A small image classifier, trained from scratch: trained on rendered landscapes of hills, water and sky, 72500 training examples.
Rows from block 7, named by matrix and row number. Each number is 500 + 50 x the weight over its row's rms, rounded and kept within 0 to 999. All counts start at 0. Numbers have three digits each. After the name is the row's rms in percent of the matrix's.
# convs2: project pointwise conv (model.blocks.7.convs.2.weight, 96x576x1x1), inputs 83-165
convs2.32 094:459510450440405387484536472534504548484446548450470419487522488475326530496520488439472424444515523458516425456509521400485454503461457484529494529614541435509441537482473461515458564386503440474475582586511440489413483552517506519446496490556493501
convs2.33 098:513420413453521468499483525471446495386536498427478526430480482450499500465459461538570384544516495442565422551546461528504476528545487490502502484489453540471513433508442534505457521515495471545581429468491319462490449490518519529619550488519481499
convs2.34 092:472457419550553566455498581516497493438475451537548492517540487551571502501503503621561478582477500540498472636490390546548466450457500482459525433534491536469466446462504525449562495532437558456551481433502365448483434473523479470421567535495500541
convs2.35 104:522552580504539559454557490475507592464456570453490407534547489548453494544472572496490531433524482495416386477400562540436455443580574477523492577465453447465514522530573473521526539388539443499495479552410593476594533501519525524463483518473595528
convs2.36 098:467456602541513519575552473561434458630582488401434482535467487502375471609545482533511601485527502544421522479489543485459347523571538527494478601555492569404495498535495565506629515431504482554505470536555596550527475556435456465576432475513529462
convs2.37 098:551461475541568485513459548469466538402586480552485429530520543542586494314490570586548506482547476524534458518586427503598498494564452519440521486463510570600493457460489447465535512660537546569532425465454437564558479434485474469446587572489479525
convs2.38 099:486487473396473389502550563546480475551484451595571570469514443465534438509512414459548508496529451518488524508553520485445577475472487569487482472489610513504547443428498527479504461456486478512441458470505500430527511433498451439506473496455488545
convs2.39 096:420471471422443492485405485518505490460468496372523463370439421404535411486493546511449505562426559499600511477535384545558530541476481523478553337488424576515515475544437511519468482552533500541499470523496454463532567558522560484558473438502528532
convs2.40 102:543436535494521478575454567385503443539538525515494423495608530531514419528455544523457491531447484547450547436508525474531606498555474468447519535493475509499601545490542483529544491547428497561589493506483472482409570508495458507602486453418558550
convs2.41 089:518485556525514572517568418482437393522574453421513532528454491473553573569592531509531432514464600514560536446486569523457519486449506462607511468516472516439501494531506512452442460517486577513504526527464489593485491497544552492591438491504481460
convs2.42 102:462497441416469565451532479501495576439363502427503456373466430413522469412485539523534491450556506428478480501517553496457479543509467534545454373520494496572471520492492406422503548419493491505491505533514386485536428435505565454402524509547459467
convs2.43 102:555473541507563570484547424509505611484474504468542535519438470491414519439573474556479517562460564454501579467466555511462463504530528533574538531622461514391453429541505482591574539464470583461477490539546396546496472546463484428434454450478599507
convs2.44 102:457472591524399539634520489454468488507495486454493497539539502520521580568531526499514585416548587602442455552511508454474549528424520515475485506530549587486520526536506557567510442530390486534466544529502528538530561519516490461547517467529539493
convs2.45 103:495504502559463479537499494418421473510557529508472525568524545568558433586498491539536568528491508477477419524570525509577512537412510437450552510418469566398492400526480525534424450516470532549525510481537597546517468548529514592516507530514515495
convs2.46 108:454610485478433421507556531496524532620460520590493541526465480478495486505474517471485512537520541454457488545419525488492512443393496525526525478477457441474420450552469428466493463406567439418430520493470595466541539362546548598393436571471456507
convs2.47 109:569486577561624552465456492548539494545496533634545447539484521516390484546554492527435490508504511496456581480455598444456436528598601499574523577568477378370482650518527478530611586502631545525516524511493578539549527509494526484491487474478495508
convs2.48 107:436525504497472517544499521524482544488482450425533532509563526478488509419473553497512511462527522497444476488558471599588513569469565505490557483520486601503523366562474549533508522512402400441433543459507508495492528502529514409453458491504480462
convs2.49 107:523533562569444458424553451423487493471470442554448609529564548524530464507508428394536540524499461551456537547507495541543574500487514458543477498419488460485570477474559479519450462539548421447446499490442640522495532442471522595476480486484470440
convs2.50 098:547503546531438478405443448459526548601527530406442439455451522447471442448497523558455507504436427536501496414473576542510455469568536530516499553429445468491439511514482382474494499484608472481472474554478502529527559447503486511568474506440499493
convs2.51 099:507486489527430442370498529442486507536402494515453532495435484503443488517500470501452466511486479453536492479488535404456485493455489451507527520486500442448459565512479441499356469398585491413455461505429461413515443453503476429444475463472473508
convs2.52 095:549510566544634575519510507449495519540581495579601455499482497470477601550481510509505490504577489481524531527513541473464494494513502497554472530458496563565510495537520560519577517602458534535502526536543566639597519565492432497574541534490456493
convs2.53 108:509561549462514496505478558483512550504467620570510506461497509492417472583476483542381502501550551469458478447470502532504457431462460402560537465508493469501464642504459537568486458531499587456569590533545488586479506591489509551528446561519598537
convs2.54 094:489429432535601417555547483503523566420576512469533539545482510509536440411510499569523585464517539511544499424440576608473446514499493520542558559460555542508474472392548566489415485472403492475510474511523446498507522525439550470642448520564489439
convs2.55 097:533486580511606597471444436412466491614383485508487446523513489498598544570529487479433534458482510545528531486468440550554606564547489491495448560491480455569460503550575457529490454558484493414514534524456571506532484499512522563363554518466517532
convs2.56 107:531478614487502387441538529456476488567493499522475493507469530478477543584467433490516552459528459582428505533438521528393537487517466483506587564453503562409529493523513512530494400449517344486488474438449586470499544534494574584468487498463429463
convs2.57 096:507432466476558497505462528486462477580526484593473517531516517488593523419490505560517594500494513554533418472543452586552540493516540530464532508397513537536538459531536601509416437613501561564542446513487471523520522465552503511555521526454519540
convs2.58 097:537454398553551432488534574479495498555488442504498538570523522576580474485534497586503507512441469537516488549523409530482580492523528595517573514492533490518577324493463483473510441451497486562443413486499406400507489492545497522493494543469500559
convs2.59 093:553501398564562636483486532524472547357497494489536457480486548530532533435510541557516405502459513445566463517506450499537433516499462501455476467609441506512543450492551495462487541474468522652506538466480397418495404504504477479461535541511536468
convs2.60 099:509630505510536554492469497482473515567463460488507483468462560439522503586444544464495440575451501511536484457470433422485500492504599495472454493558417397548540435420459476501538565432594542462446519435415620548493503479544496540399533533492526493
convs2.61 099:459480508445583583555440505478493430491391494516485559470554504550476486617484493464486521482498449506470461468540436431538541438443479454411490424480521461555500560505417467528519405416502490536547467622445603507437531483560449456516533404438551566
convs2.62 109:499445421486596573525505553380491490467424516537525608506526463543527473528519454507539531436570495559489419501551474483492469485420556522543527542499610579443476384503541537518509448486407606415522513460550416495482494486510474471531475550541540513
convs2.63 094:500499595427406418419514649550475446501478502495549466413487544390504479528468469490469439528550493483557534462554516486428407473523493458540482432487517485531509579514518535497410503497632545491463516514509434431566495480507549432530440511503464484
convs2.64 101:522514532477428424573516551436445451499514509603574498421550516427486641480455491506494466518516569508529548513514525507466582474474520449553414479572486507467482539494463594485500473480538571477491558498529478661490481445568526476562455592443567485
convs2.65 105:491478483475473449497451572548527587535480606414446441520483516469480410476515514550390507523471516418504488476488543459490440453455489441542538516491512476546442574502477527495479458482615677506566533527429397397533472501519542449483481521550538535